{
  "model": "image classifier",
  "dataset": "simulated stained blood smears",
  "train_examples": 195000,
  "image_size": 64,
  "crop_scale_min": 1,
  "horizontal_flip": true,
  "color_jitter": 0.2,
  "cutout": 0.25,
  "targets": ["large cell"],
  "num_classes": 7,
  "arch": "vit",
  "norm": "rmsnorm",
  "norm_position": "res_post",
  "hidden_act": "quick_gelu",
  "head_dim": 48,
  "fused_qkv": false,
  "bias": "all",
  "qk_norm": false,
  "parallel_block": false,
  "inner_norm": false,
  "moe": "top_k",
  "drop_path": 0.05,
  "num_experts": 8,
  "moe_every": 1,
  "expert_mlp_ratio": 0.25,
  "experts_per_token": 1,
  "shared_expert": true,
  "patch_size": [8, 8],
  "conv_stem": false,
  "layers": 10,
  "width": 384,
  "positions": "learned",
  "pooling": "class_token",
  "label_smoothing": 0.1,
  "loss": "cross_entropy",
  "head_dropout": 0.1,
  "optimizer": "soap",
  "beta2": 0.95,
  "learning_rate": 0.0018,
  "beta1": 0.95,
  "shampoo_beta": 0.95,
  "eps": 1e-08,
  "precondition_frequency": 32,
  "max_precond_dim": 1536,
  "one_sided": false,
  "adamw_lr_other_params": 0.0021,
  "max_grad_norm": 1.0,
  "max_steps": 7100,
  "batch_size": 64,
  "epochs": 2.3,
  "lr_schedule": "linear",
  "final_lr_fraction": 0.1,
  "warmup_steps": 140,
  "weight_decay": 0.1,
  "adamw_weight_decay_other_params": 0
}
Rows from block 2 of a small image classifier, named by matrix and row number. Rows with one number within an expert belong to one neuron, the router's apart. Each number is 128 + 32 x the weight over its row's rms, rounded and kept within 0 to 255. All counts start at 0. Numbers have three digits each.
Before each expert's rows are labels from the 100 images, of 14976, where the router gives the expert most weight on average: "top examples" is what is common among them. Only what is clearly more common there than usual is listed. The data: simulated stained blood smears.
# router: router (model.blocks.2.mlp.router.weight, 8x384, trained with AdamW), inputs 30-59
# up: expert up (model.blocks.2.mlp.up, 8x96x384), inputs 30-59
# down: expert down (model.blocks.2.mlp.down, 8x384x96, transposed), outputs 30-59

# expert 5
top examples: no large cell; small spheres
router.5:185050085107150116098126172089128174151118132114053143127173067094141076162136072164083104
up.0:041173097117141095152128101109211087151119107103091050175122088147151100105150082156143061
down.0:110178156151171096074187087172186129099111091142157118109097144102108075107075172127161140
up.1:150137131120065147119148160076130181126157155145112144099139106081132109125125099133150166
down.1:149164074106110115143103140089163134157105140156089120109131110059133137139132140071089099
up.2:138125089173135150110125125157116118139120190122159149142111117118120124125114154164100140
down.2:168139091072094141150116104147123083148126135154133090095127132069195138161073157138115127
up.3:165156148132131072150158127105096152105239145112157166151063122135144129139098057124147133
down.3:110126140145077128123111125191106165125108056153111091085151149092139092117178100146082154
up.4:127140192110200094071156098123145098113164120135122119150140170099137141137139164084099133
down.4:120157095107191136061170161138111092090075153161149102119151135091096115097071100183172170
up.5:085143153148132170118093093127090103128138129114127131140147150198101183186121089144131111
down.5:178106149159177142138084111083123075161097110081095077132177113094141152150155124142126163
up.6:147188106105129118131150141184129119102103089100209110149161154124150093146107119191155127
down.6:150117146157114139119155098128103151149135135095109108114118108150169138142162161063064068
up.7:144168093118155129097125171132135139156112144106133181198100082107113173097091159162135098
down.7:086112073155092151088163135186159133174137097142063103051083102063139093149137114131077075
up.8:144162195101160154140100088129103169135121105083155104184109144169161177155159105089122144
down.8:109143150115111109171097141127141128116128117085072134145125126149114103144053154095104179
up.9:100099140144152118125163129112103117106078068071163106148170157162117080166090141134097122
down.9:112090104128080136140199156132180127137127088083137171130154096110135165140160149154163125
up.10:142150141135132117096152120117126147177126136093177157102161128174120138120123063167164148
down.10:103134181124106132135111128124136078225134188153132101157083090072131181154095179164122142
up.11:101177066117135137144093109152118152158114147050150121085121123103125068100183176165091093
down.11:141153120121109142145157118093152129149111171112117149080115149155206087136127100161101142
up.12:116158113106171205088127072138186177113144117096133118124074124108096178169132090084188138
down.12:170120162161116131100124124124106141108131139164094103085188135145133115113111139171100098
up.13:085120133115096116168122106156124135116138068142008153119091165113094079146144098081131153
down.13:121104130151255155128142139016137185115158208149115062070096190131089154119122071153181118
up.14:182077130105140162120138104160149087138065114171153092141123105113104108165119154153137195
down.14:119058100138171093143083114148165148162101153146203071131134121197156087134084095114142120
up.15:068148115165117134172124100082118125120201136215085121117049147119128165125117137105081089
down.15:134093146103149154159097086171148145128119135155151151129087103166110188114138136112131139
up.16:134120080177122124176160112139091177168149115107121132183166198133101115090128119161096109
down.16:134158100140124119155153139165120105097177098133065153134164101126097094114080096128120156
up.17:196099087178096148139120139118180170201140139145145165137136109121218147128199129128082138
down.17:123087145143114148138109153193137087102113119207096078179181088145135137095149117105143110
up.18:167099108137105095124210146121110128132148126097123136153124120155142100162185038149078115
down.18:139126141118115069188078119128126092151164114072132132110165125111183146143145183105179086
up.19:146125118170133149138101110106100041179122097135113178137124097106153089126122105085158165
down.19:132130155158056149061160110152101135094131136113142142118127128092137124098117098155065176
up.20:193171117193125073054099109108115145146086175091180146090100141121173097147166111130085083
down.20:135097115136117173153139124102106157079100082201171085136129151156129122049164143119148119
up.21:171081183141181081148136154177141118100124091087093177149155111107143161106155140112142169
down.21:194150075119114154130168112099189084127126094186120138075102077109100120109148143102126159
up.22:104129110159174123107109151081133142100124132136166124132108093121108152116161123199130114
down.22:190116066124117148088094126092148096169161175136157187105130121107149178104098192152146130
up.23:107120162158164118109136183236115136090190128083112123142159054175111143113089140103136087
down.23:151155144161148054165169113133125111129096119141148086098118124079109120135137135130139156
up.24:101155107167140125070142158212086109124166168074112132140095161150145125106210096135144145
down.24:130093112099081115182189098160175094163173121169165099116086155090106157110157124130150146
up.25:082085096124175104092129124122104185117071101130134141103085110136113132099166165100123122
down.25:207132138152176197161123047173162117147115129122052181097111097114136170091054138177132051
up.26:116156106155142168104079126140144080104151133098147115132059158138059104143126124126100166
down.26:156098126139119110178068150116121150176117094181136117121184157074150126116120144132094109
up.27:056132122153134119153166050123104080140130138100156166140152139077105129143079164124150080
down.27:133139102148127035123133107037119143167143125094117118104088085172077178172133109136133126
up.28:134134112125089160127119088124151140131119158108064152094143104060128127204178084153174117
down.28:130124163136148128125155133104170142098143174038067142156099092123133099101128117089106144
up.29:130138149169086175119106125132141135154107125120180154121147138106129120149124190099087114
down.29:131063126136159134163169115104114181178132127146151081180146147095088109138089093086175101
up.30:114141157156112089168113105148139143151094132144081090110133079111084155196130139146092161
down.30:141071135107100141101193111146149205132196113130139123119165106110102150107126106133153160
up.31:117126134093099126115108152124132167127173147131113142107128148100131188173157102210146139
down.31:138076147133164142136123121205121226172153094168127136129198115105136174121144113123108130
up.32:155151133123198106108136127138053184189129160135172075125065102184121147084137157186101189
down.32:168123124153086113094142112120086119144109127101162189155092097106080136107155117145195107

# expert 1
top examples: crowded; two lobes with orange grains; spiky cells; small cells: target cells
router.1:143158134101068135108085079128129115113110098111170125161142071151054178144134157131139125
up.0:139107138100150105146116160190089084125135139125096146172160106120099131189134175081131093
down.0:194146138101149104124112157098188138163142120116093137176210154129155054120140091115141108
up.1:166110162066184184059104185127176127098161168144112121113137063158142145097142125150128170
down.1:129130138164130171149186131116140102144129108096127106109111118160123078171112123100160107
up.2:115154125070129094164131132115169099111122167111138113134129107170172122169142093124138135
down.2:167178119159091112136059103118101132092130149150066184130122091101141077150103149129085162
up.3:105104126135137164140079138081097093152164057085134127118095133130160065137135179122100122
down.3:159060155129096190082157162075124102082126110061179150107108108115107090129088117082121103
up.4:163125106063144169102125144097105135115166116107120116122122132134112161118112149089128162
down.4:142134124127185160076108128096163105149061115128156129150140156162105140160191072144078206
up.5:129104114184129148132184154131131140098096160146158083131131090121151131141183128109173140
down.5:153149119135131053067124087155087164172116079149196113098184141137143124108184191121150102
up.6:113165122134131106090145187145083087153110135153102155106132153073130127128085107160055112
down.6:131118092098171139135114161152091098179101125090132146153114144141124164147137184071131095
up.7:160134133176171116074121147112128190105150168176132122162095156069068167115087129107058129
down.7:163095128154159148132090136129156128147132162122137149136193147157094157095168089139120107
up.8:137106123150161117113115110153193142124141213148124106086110133137128131131120209188151124
down.8:136100098158084098128119116065169143097142110128131164135120106160107124094099132156176078
up.9:168110160157077096109091082070153100180098120175154136150180091091076181113134156129098114
down.9:112102138130210173115149115103142241097128127161124120140161175215134125110165063173150077
up.10:119061112127112137061155122117121073160151073096140091130132181189080154074136137148139158
down.10:138127136102126094131138178061097168169139114110172127119059141087153145122083119093112158
up.11:121118112080173154140092132134119125074181096110123102134129097137108064172115186178151182
down.11:114123179150110100185088114185128121096163168184112133144145104162133174174110141131137176
up.12:101170142065111199088112147108088141111096125097067097195124136091101150104140116123143135
down.12:105142164101116147164097066027124108085100084126083158158134136136120095143113157073159113
up.13:138128108138100144129074181151100093212199120161191154126132204118162147126137146119060104
down.13:090129116141189128151161098119145156119132140081105120142136118112130121115066099144079146
up.14:107156150178130121143107208207118135077131142141109174094076103186154141081126112162109114
down.14:171158153099111067201165125134091103179098132134186118126108073125077112112160154136106158
up.15:115192133160142170195143116168117085165113123092133161111144114132135115148173163116163061
down.15:108116124146123123159136128157116131092138143174112107148135178060125083092110120117142085
up.16:050126110125119127075126155074155100108174111114103102090080207202143175122142121089117095
down.16:090155139159133098171117116178117133162120124119100116150094175142111112156133126161129168
up.17:141140131171079119126155106129125126161105160141207129142165093078146145164137095233138135
down.17:150159138131091199113161135098172099123150112074154183107145134163116194113146135099149084
up.18:176075101127117090116191059140115139142135105176169103139144104112167164153126187160182122
down.18:190108093142109074043155209055072103107084185120166094143117102116193144178147128112154088
up.19:085120132140131110118108103106100113126098127122144135170132143100121138097100079126142132
down.19:148080131167135189142093153138133086134169161128173106109126151164142094152101182095109052
up.20:158132127146179116145144097117145170081156095101121116184161145176111117129186105091129146
down.20:143075157147087124136093094091129104115099067101174171093098067069168166095181139148144180
up.21:155144155109103152122106134116149124130111159084127078102143106116210215105175125172152116
down.21:169123151117078133144184154112106182148114187143128129155167156062116074141147171133161114
up.22:055109153130115107135088160065113105128109137094174113167105161102147116162118188167139117
down.22:104141131114149147082105068157169183156088126148142147106192134166120071160127109136125085
up.23:137095127153151170128117116161144154134097176064144169131136180079136123065166120150133165
down.23:097153163083096188162120142152077161101147128143086160158149110138107138144134171127136087
up.24:133150093101095098146132107095144114144103054195145119094127088127160129156114163117124148
down.24:183111082112117056125096127145071186074122114076180137158062156154164086161146141106139102
up.25:153145115121143141100202114179111125101088207118124165166110083149092066118161184132194121
down.25:129134169089180135135184150191062173146181112114122140183106081128180102161083148090165190
up.26:116136142095152184165145057089141139140144131085096128169100146176127125149099116098110108
down.26:111200087180126160106106140132053168071177136144166071129187177130144137188113157129095117
up.27:198115147175095109113071116179179148093140198135107087170126068084143139140149103100139098
down.27:147104127120111109136130096099129099114139141121118142121161126099141103078131171157146153
up.28:163154117114095125148130168104157181101120104181127089092083155151116151145160154152095081
down.28:164107102065143120129198087134114128091102140125142110103068118142177081152135134105154102
up.29:143139192137146150125141159131176145161142120072112158134153147115129013148131115135159146
down.29:116127054087134115150075107089116136154109151122124111123162119131077167181098126098104183
up.30:113199127180113139201115091155160113159105150089118048146149087157140120152134150120133147
down.30:135096119164119184115047143118115079103156147106124085118142105095117152147167189174070089
up.31:162105169159133116112096151033138102138124137165096096085121116126130148107079115119136129
down.31:178152080123129101168109172144149107126160113129133141114109150154128161091138185094114086
up.32:149146137120164125085130134111117077083175112116064065092111126060106090136100107128147204
down.32:171116136115144130114183138151153146131122136103131180157133155122115124082099174184119064

# expert 2
top examples: no large cell; crescents
router.2:063148147082161160176153109078084119153192079122151128139118198160156152115126152079120098
up.0:126138151142129128141150129148138143125104141132109137162194060137109146105151167123144159
down.0:143103118132146144119090105090103113074131120137158120160119097081117147159122170201116130
up.1:130127127156137125120108122166107162148168182091173126169119135128129099149163091157088077
down.1:121180078103118106162146077044116173126150158106095068119125060136120155114098157128110078
up.2:138149130080166129154145152161220159105130145165114161176136165082141137141162104099145046
down.2:150098101149193146073151158183090114134116104120123105119098130027139163175114115153155113
up.3:091103128098128155114095132165087075114079049140137152132097094151104127116103179124135192
down.3:125167129126069088148100125080158171128178132167112138197109166081101106114114155129164134
up.4:186117139123147128114163116134102120149077171117132204184146112121105078134129066123160114
down.4:158135151168082129135118118066081162060130115159160118139209131176113090159055149129094081
up.5:155131115126153136167174112138127118088088140157125112177119073152155131140122114160156056
down.5:117091084125073111163150162066127128167189079130112140124176080066131124103071152137078098
up.6:102134128137095108144077104121177147225144119078132131128164173141101136148025160144164099
down.6:201070150153109158080059124058067137080113086103128147090126106141114110073137170151107152
up.7:093191148097103167159160162064098166168087129139130126149144110127143148118108130126128056
down.7:160182064103126099123144126110081136136076160122128118107138148068110119134148125151156167
up.8:059174140115123138160141123161104136156106146064128151103094129115158149141099132095139143
down.8:197121060121114109195126177121110113060085113181164140113131080136122107136098123145091108
up.9:122126190152134163107117154135160188152134117145086203129165143196143115099130144118107196
down.9:115068110128107141116106173125151118076047137152147154070140182118117103156071126165147107
up.10:154068121090075146109116142176131126146090152092133185116183119135161085182120158084147081
down.10:103112103168155129130189132142051149146097161172196079135102149145083205141166096130102135
up.11:098093196183126114159107132114136162128138120157149142100123131156095144142155128167080185
down.11:145183093106150178152091083134155185134089087099120160107111100109159116114120110132173158
up.12:120079051096135130137157166108141114135121162134096111177114123120155122099149113157167096
down.12:142154076094071170099127126149110192083149059127079080151137126140095113112123085101128170
up.13:203117124159097130129109129133070151154089060154200146093178053136117128163127085148109101
down.13:057119116100133179108108089131144117133208115202104210150149128156165156105164104100160174
up.14:126172124140111170118078160067123089192177097109146155107161087135125146175151122105150141
down.14:127117150108115077061104159131136081069134113138117123102160168198099093128100098186127165
up.15:162068085139139146147119106120130126127076145113158088126073121060097173107100176106122093
down.15:116089128116107118055104192119115137200124155154128114168151177139171132133149134083103119
up.16:133162098182114106152146134187109100136115089113111179092178171105148134151186073126149198
down.16:127120166091175111163113170163166153142109096131181098142091141121111087112129130154119090
up.17:114150124113153157124181116135108213096127123151212139146087143141146128089255182152158148
down.17:153100136138071088144094156172144101097137128164135104192155115091095068127135108143133119
up.18:085157108105132175130108115102135156129170124143064148159077136113147060130110116104153093
down.18:122108171120192134127146100106101130108129111097083141149137181159068157116125113125129176
up.19:211130085107111139117110104147109201125129183129101161129145183092160135141163149121187114
down.19:125111169110126151142114104115146122137137128120156129151151149137098137147105136152124097
up.20:094098096098133139059067133122142117129152233078094102110160126122199081137128095106126183
down.20:179078119125150124152160120100051100166121079148052143139137117115068176130106133107114140
up.21:144180131125148107135172115139118174124128134106114137200216104098107180099156087133175130
down.21:164119105106123113106096136169153099135139087179132120151024174134103172090132140169049079
up.22:125082167147127105109106130132106119088161142094021151126101126149116084166104143113127059
down.22:091095117176138136098140109123056205123106091104159168184091187113148163130171150122104112
up.23:151118077096148102083086136186059129096137131117124130161154111134125130132131137120124133
down.23:090196201125122136115124151149166141114089136101131123138133178058134089135148103103107119
up.24:038123131109154070126126179152106098100116121114121125174170093142147071127128050119154091
down.24:119131186128166106148127168153080154077183104127124145194109133109080125127091168160153058
up.25:130131175140143121166042116063187088135125103122086063149144103140144124169119133117087130
down.25:136102181161128138124111146092110082109144128100152121092127149140085178125118134120136181
up.26:126101127121171105176121147131084141101125100162111104099164112108143171112151095116051099
down.26:177094147105089152145119129108175116132176155140094166125111146123170147068124136173087093
up.27:176080156163172179134125154160151071149004159161150157128224165081078117177110074145164050
down.27:130112145186147125111201128112172134132209173110077143122111071148074106087166132126114133
up.28:104096113133071146126098127136141153141118138153100108099084129102181129125121172097096130
down.28:107158133137140155126093127145185129155153121180153178141102142133099125144181076210114161
up.29:142133133137099123177122150133125117155153107135131124196136153182154132197071110108100088
down.29:147052127169184163125086121090179115123122111143181146082136152039124122086121124105180171
up.30:091091125088143140097125097077135073133078136085110144050131133121122121190122109124167118
down.30:146184149118101161136233176186103093134147112141144092049147094131089158133124211171160109
up.31:185216171136165145132148050182135198097125124161192177094054140113149149133116152146140079
down.31:112112151115112094181115148155148130186127149165161114119098164131091123190120142135062112
up.32:175074082158100151079151140138138123077132173109157106149119151095116107097166142103100116
down.32:146060163149126094119195130104141109118107143136134124174157075118102108106135102089124176

# expert 6
top examples: no large cell
router.6:110146095153171129121143088137123119087073084171136151131158118176129121115098125075150100
up.0:080104173174135139094072137110080102153144142153153120120077125122151122132165103089139152
down.0:075138134125122079144114136119125151153175095168123081130105084177140101072129116115148112
up.1:161124101187168192130141096092084109118166133141161112150113069157167149131169139135113121
down.1:191115160145119081145115092119146198122163116120124118164147113145112106129174159068131115
up.2:165056141145136109092103123176145161145169148145125065126122122101155091061144134177135053
down.2:084178166099191125139162159165146115083157135032120171146185073133115111124126153067131160
up.3:144153152093101154153088121095127099119132127121172065107108129135141154157099110154097160
down.3:098101126126074104174075142140144144175087161111128138066108154091134146134107133089107100
up.4:195134064114136166152063116109122092129222107158143112059083152089128076117164119144109185
down.4:157143089121127086135123112112110137101102106104147129192200136078087104106176122144241107
up.5:117133110147166057137160100105117162092072178092068090100205112159108098139102159163131126
down.5:147092168185135120123141155091112076174126099149130108146211097101054103123149126162180128
up.6:097124105167096130106137166151099141131144088145133081103093121102160116086127074145116134
down.6:152167099138116151197180141107073195101076150096089110139103128150105148104165131136120167
up.7:143115153095108118099177097117105156157177168105121149093062087135119116148141107130098122
down.7:179114133061130101157090066156134111131134127127143120138056092116170145162175085111148118
up.8:175159137114124123077172099162101080138147139132106120138132140149104169141207099144118126
down.8:166170143150146053110147101115119156125135123103102118159122115080137120141130165145123138
up.9:161082093146142090173128124089179161158085144135078097166108089143144050156132164141133088
down.9:109146099154122158093198136138162122080134107095078161133131128173113167145138155125111182
up.10:106134150152141073078152146116120089094132077131052141081112154115030166121133073165078125
down.10:061162164157127168081157144117048132113114159081132105158111182122077171098098192088159125
up.11:118143136069087078195138124130154133077152123091183096065113110195112147138082110103129126
down.11:079113125130154107093163128090107148140137149164114130148088139159102063153130080157120148
up.12:136143081135132092112159124141112078107138094143094126165162123066137132104072141115143134
down.12:078116117092130106136132102124104131119136131126173135083067194177084117162168102095125103
up.13:144128101105104167107072104085167086137139079156067118125147145096078161132117159136087124
down.13:123174047099114099178115114141060144123110165145112094105164081172131177114144139129139145
up.14:186169126059123167118120113108146126163146121130135139124109171089090145118126135117095152
down.14:172124130081146145091092092030150061141071152214116154131134099122086170101203140092175159
up.15:136119154206153167158093200102149096081092126144099108107151203121161082163080125125146141
down.15:124100202115116109110114182157140178131141113153149081136208125192139161112114113068140163
up.16:155189132072141116123131165166120125157084087171133126124142104158165111081161136239171134
down.16:156132128138118163110128158154139121069146098099126098145181131115101126158119137159099164
up.17:104133112181142061073121097141100121095148138182106143108085085127178138110115098136133166
down.17:069130070123101070109129095055122117134128086108073140137152152155141119150144143105121152
up.18:121127109104114159122168088057095150102122068138155085144137071083087185119149159167130102
down.18:127178135122107114136091146158082047137119178139177128179106122096147082120128123117123156
up.19:122159125164168104139119147170154092149111127122138111115108169178138093099093115172124134
down.19:074094229174110162052163122083133053128122107143105156082108098128123080135130110135101075
up.20:014113130135118140156102112135110093135165178100119090139143125122162115148093092090150155
down.20:217129136107174097097171129144117184132154091139097112190124085139138104141080157104097123
up.21:138168153119132185117117114187106119107126171082156135136112150160123071160064137116152074
down.21:117079111160160158177115110088098106112121080150134155082182090095128207110069171183109178
up.22:124088153193126132154119200101123118154128074141135095133113123142127152086161153102166132
down.22:118066153115131150121106108146172072109126110121107103120119141130116132153109122097078189
up.23:109137132109187120110131141171112118077121176101166110181117158141160112177180129094132147
down.23:194104117090126116171122106118125120095115095110131128085146148126109154115138110201064169
up.24:102143096142148073051160140102123152097027129071120086166178066101112166135127095088125102
down.24:091127042122118113122123139137097119097129138162077119119178111081111149118149118087106140
up.25:200155175112130159145141122118118159139163079121173036151113136160126117102125111108106168
down.25:134146166127151124173108077140153113093100204125146109160142121104118123112148103140167124
up.26:094157115133115129158141130133136074156108125112059062192106157107077087158094129115112187
down.26:164142094139131097170136000110163129090112125110115202142151121061139160156122098155100137
up.27:111135115167134095130143125205113096126146105112140195087110093109122130089147127140092209
down.27:089180121181146122127124145102130143145140155117108152132172173180185106171079098164117148
up.28:170150146124118077128153109149177080083082145111127086143155126227141142153164168117075147
down.28:174115077200192154087146087072121087136080164186091085151155100109156126073106137152131069
up.29:103148135177147125091129149122142032120127135108110095137129137113160108108061145096119132
down.29:127071150149159108099100122184052155161145101130116093091169114141116130143175092112070188
up.30:128214110182122113161152101122131156117131130138136149070132118172083099168097133179149094
down.30:171100135084134085065136157081050160108141152125118166130168123087135147099179113099125162
up.31:119121129169137124132139211165128165164150136175152184108109155134125081160139105184146144
down.31:105098131151129121097122062110146126100165096155150078189078171144133148157080134138062096
up.32:094165133100157156122108154122099124167126170133155169127172195155139054106050206137090112
down.32:126126153128088128123105175103159098095152153120106077072169116156114145115183120092084119

# expert 7
top examples: no large cell
router.7:130141105151107124141069111155159123104187156136132112107150151141073196140127141121072209
up.0:134080124093134047140130179118056121109130107163175143106111149140133203141146084105165103
down.0:147121131106097116095157104098122152130110145119114115092069181152114116145153103184079193
up.1:121108121129112103117115126143141130119122113097153115103096113112119103219154121129124182
down.1:130112187120130087091164148092116102087127119142156111117131146089098154164132102136122121
up.2:081151128111178064138147141183138117208146134111148139102079111130093129120088162067119169
down.2:120136093117141163087154150111159157184127080107112132144154123120112100078151132100092093
up.3:108144184069095119146217162117127164101132152122146114137123145160105121142102139055124099
down.3:140089139107100082126104146164143095149131132078134121163196158119080158102118146116154070
up.4:087098124095122167139127168096096133177144102042143184106086129177119109096099157142136104
down.4:092150201110170113063124107055113115100149085087113104101113149143093132111149144102145158
up.5:141142150139101168145150112147081117128095139098151098127118171084107121188134081137093126
down.5:166110143178067126104109181213135090178096133186091140139146159130125114124115133145205090
up.6:121125137111143192135150167058144066138123074114158095130178103151114166126105110135122125
down.6:116115150157149181118174108100120150097072118169109183101118104103126175155111136100058113
up.7:118155142059110107167148134136111195115101168116099083144116168108160161165151083137096098
down.7:149183116106120104130190137147154113135094144133110150118119169080079220165089138196133114
up.8:166132077162067160149137156142154122112104151053175100154113077082164130143139134063195160
down.8:161100139181094176120114190139154120149100149142209166135209130140104123113089085127180074
up.9:141155089175155130182139154156154084111073066124131102065134143088171097171149138116145121
down.9:133155122093148171133048141156156176128136120159155142126175125088088198175046145092188027
up.10:118169161126165124085136134124151096106112136110122049103072070160091165119132112154100118
down.10:142090153129147154195083149064140144104126157120172080107110075111082112159151096142139180
up.11:125129149177104101124102152123128096141186118111074140167121119144173111124146123117175179
down.11:128109155108173123078147135108120144181109120136125157110154100150118168067149172142110134
up.12:123143093159147135111137151158139106123172147129154115067120211183163062067139165096142124
down.12:140170130112086159121119154163050157091106112120075122132139099112147128099160132137124164
up.13:124202158165094139154123130123146079195117093123080070107068156068157066165125134146185067
down.13:127181150111142145129177190153093171123174113114119103178129182117145113125139143145105165
up.14:107117152120141158193097102118085228149130187121123149180150142208125119119148152097095151
down.14:067149172148102103121141099115105110143143141072120115075081157167171133154126120062113150
up.15:111111106131096109051132122145131097186074155130180085121125107117138160071099124201114165
down.15:130120122153064120082074069144116122059125153088159150155145100087124127089109115149132075
up.16:083135143126136153175124090152111110141121140122150122151166110132119124076116131192141155
down.16:084133120064127089151109159189113072174132134142162104098139101055108137169099143114147139
up.17:104137087127155179133167187126122177094134127110152173127139137153176116187054189125190139
down.17:142113102071126175127199162152112192135123130149117129082102138063108145141179099132178100
up.18:103132143135111138130153143145157073109124082142140112140129092141123102137091118114180103
down.18:131083118178117161130128144141128155077151144119070090094121102163105161155082156168180116
up.19:101162121165105191151114145181178117143128100146206169138116119071103111135123139143109125
down.19:116077119137177148127110102140098096113091133064127108112152154157179097126117111134134141
up.20:178169172113185148101139184035142063147100123125121141126093101138141129123119104142160173
down.20:188149120143127193138099143099198158109152110153119140107154131138108107150102082096111146
up.21:120167110140104172122157068133086148145097082131114209186109153134157197190158105143204104
down.21:093116068109156097162122072164122134152121171169183147116142120063098111129092194139196123
up.22:128132143177119140061105109167119205113145155097150134109152101098118122202121073116112114
down.22:175133140109158167051141176209093125134093110097071098124147141139155130166127149132141134
up.23:199131159093126106113134153152103146194087126073092150104155110152100144093103128151112156
down.23:057151112073163104114104157132131147065103143118118148135123140159101139131137171087122137
up.24:110106124095125085117090161109141145081142151183103152053105162146089061141135111090127116
down.24:117171125134069165103132133126121123149109120174075145121140135123147122177170056109089123
up.25:120154107110116120120134157087106205175108138111157200128113154148107104085139141141086086
down.25:136096129100113066092231123073175122128145162124167134138105147135131119134165077115077109
up.26:141131167131165154152102118125192120037121146096215151084117118154132099172127177113137147
down.26:078107114159117126096141116183197130095109166070151092051129109080181089153189114110052137
up.27:110211133116091177161108125189110100126092141083101146179115079132126045153146129155089167
down.27:111097123156154101109171126137131143142185082131174083113176087157204155141180162144125117
up.28:161116145100152150086138138136152169139144149140090141146108118137155117135138142115131141
down.28:150155110141109133127179122125154090086124093105155124177149138157171101087133103133104121
up.29:125069163120162130114181122098105034160092138113107190124175150093126129134100088097088086
down.29:138074155150096043108117140118125100157134075119138150129116235204158094174097177131080143
up.30:122103099092150137168122126083181145160158104168139125123096054100152064182161132107119113
down.30:095050111127137159106130137135124135135110090157164158106185163032124103129127154120151113
up.31:109101178167122124145165098137119093092135120062171108136144133101151125115145153119136093
down.31:133127113125126079097175143125157108121140147075146150106166185155123247079162100130160095
up.32:105122128145072158159104116133076112104128094153103140106115109116199126045108004124144086
down.32:151142139122147086156096120147142077117186159132096124180106166089223122129105118142105053